Weights of a small spectrogram enhancement model: log mel input, 24100 steps.
Rows from block 2 of a small spectrogram enhancement model, named by matrix and row number. Each number is 128 + 32 x the weight over its row's rms, rounded and kept within 0 to 255. All counts start at 0. Numbers have three digits each.
Before each channel's rows are labels from the 100 clips, of 14976, where the channel reaches its highest value: "top examples" is what is common among them; "band" is the frequency band that holds the peak. Only what is clearly more common there than usual is listed. The data: synthetic speech, music and everyday sounds put through simulated rooms and audio effects. In brackets: how many of the 100.
# conv: 3x3 conv (model.enc.0.2.conv.weight, 64x64x3x3, standardized in use, each kernel summed), inputs 0-63

top examples: drums (57)
band: 0 to 250 Hz (54)
conv.1:130103153106136159092178133110144165163148141129106255127140109122036114081110143094139111126178092133138112120137139104141119157095120106166134111149122139121134119138091104145129084101160142

top examples: dropouts (81)
band: 250 to 500 Hz (45)
conv.27:195127111185145124160090122103148141216131148134076105149169133099127075210089062135161125122095147139145114118171091101179083134121118132109106108154171127138083076135143147126172129137112137

top examples: dry (56)
band: 0 to 250 Hz (54)
conv.41:152130114172120101114138120141140121164091117186176067142109099135120122097125152071121107141148130159113162161158147157159152165089099141094075151077146129113181076125144147070170182087060077

top examples: drums (90); reversed (80)
band: 0 to 250 Hz (81)
conv.12:122145156130160143128074123138164151158128156173147230103113110122000107085145143122125109122196117124099150116151129095116140136126104121144112111082173118173115105128105152109112157125076110

top examples: drums (76); dry (61); number of effects: 0 (55)
band: 0 to 250 Hz (57)
conv.21:089160085102112110188130120118110141041128111081132125133103133181178131142149115150135143071081134107116094111095115129098148138166124153236107114128114186099142093096092151118105124094074121

top examples: everyday sound (59)
band: 500 to 1000 Hz (38)
conv.53:159136157129161108176151110128156130132094137104111066119155150186115120159139109044161137121183129096135135102120052102134092138081145094140129137189178111131098070130051164113131167111139100

top examples: drums (57)
band: 0 to 250 Hz (93)
conv.15:120079175116147098149137129148153155172155129192156088144137095082153137139101116122110100143000159115148105159112117144094148138121141112105077123128146120106143133166125140142157184132120160

top examples: everyday sound (54)
band: 500 to 1000 Hz (43)
conv.32:126155069118128088115080099154156111054175149125087094098172109197133138181122096167100153128038094105104101109108161127115110138142172152164138124141161147089111177098104112103125129115123077

top examples: dry (57); everyday sound (51)
band: 0 to 250 Hz (40)
conv.59:124142208121105086124110116117169112132161080135103136163137068084127159144117148132136132109159237082118112156056140031108163147085142096104152139148135113118138148148151136122153142148133111

top examples: drums (85)
band: 0 to 250 Hz (91)
conv.10:128164192138129137147145136151104169158153208194166090137138163126094133115160123129077154053113108116092155159088122112149075125096091174108153086117170101155122085126108142120131148189092097

top examples: dropouts (50)
band: 250 to 500 Hz (36)
conv.30:096140079137129158122126125123154129202118126144109155212125176088132015185117147152062143112111117095119106101090120147149152135130152103138142137100131086117109137196129118133129170140118183

top examples: dropouts (86)
band: 250 to 500 Hz (39); 0 to 250 Hz (25)
conv.7:168092048156114145102100120129193098089086124107175104105149146101138153102133209139153124102140100128126142114170101153136167132082114097077092182144115110118104105155185141192139116181132156

top examples: drums (67); reversed (37)
band: 250 to 500 Hz (39)
conv.23:105147127129130090148178184070096104105139124158099135134148162078128144148130080063139099127095146126086167125151115125157013184095130088203131135113155140109103098111152114090129113140153125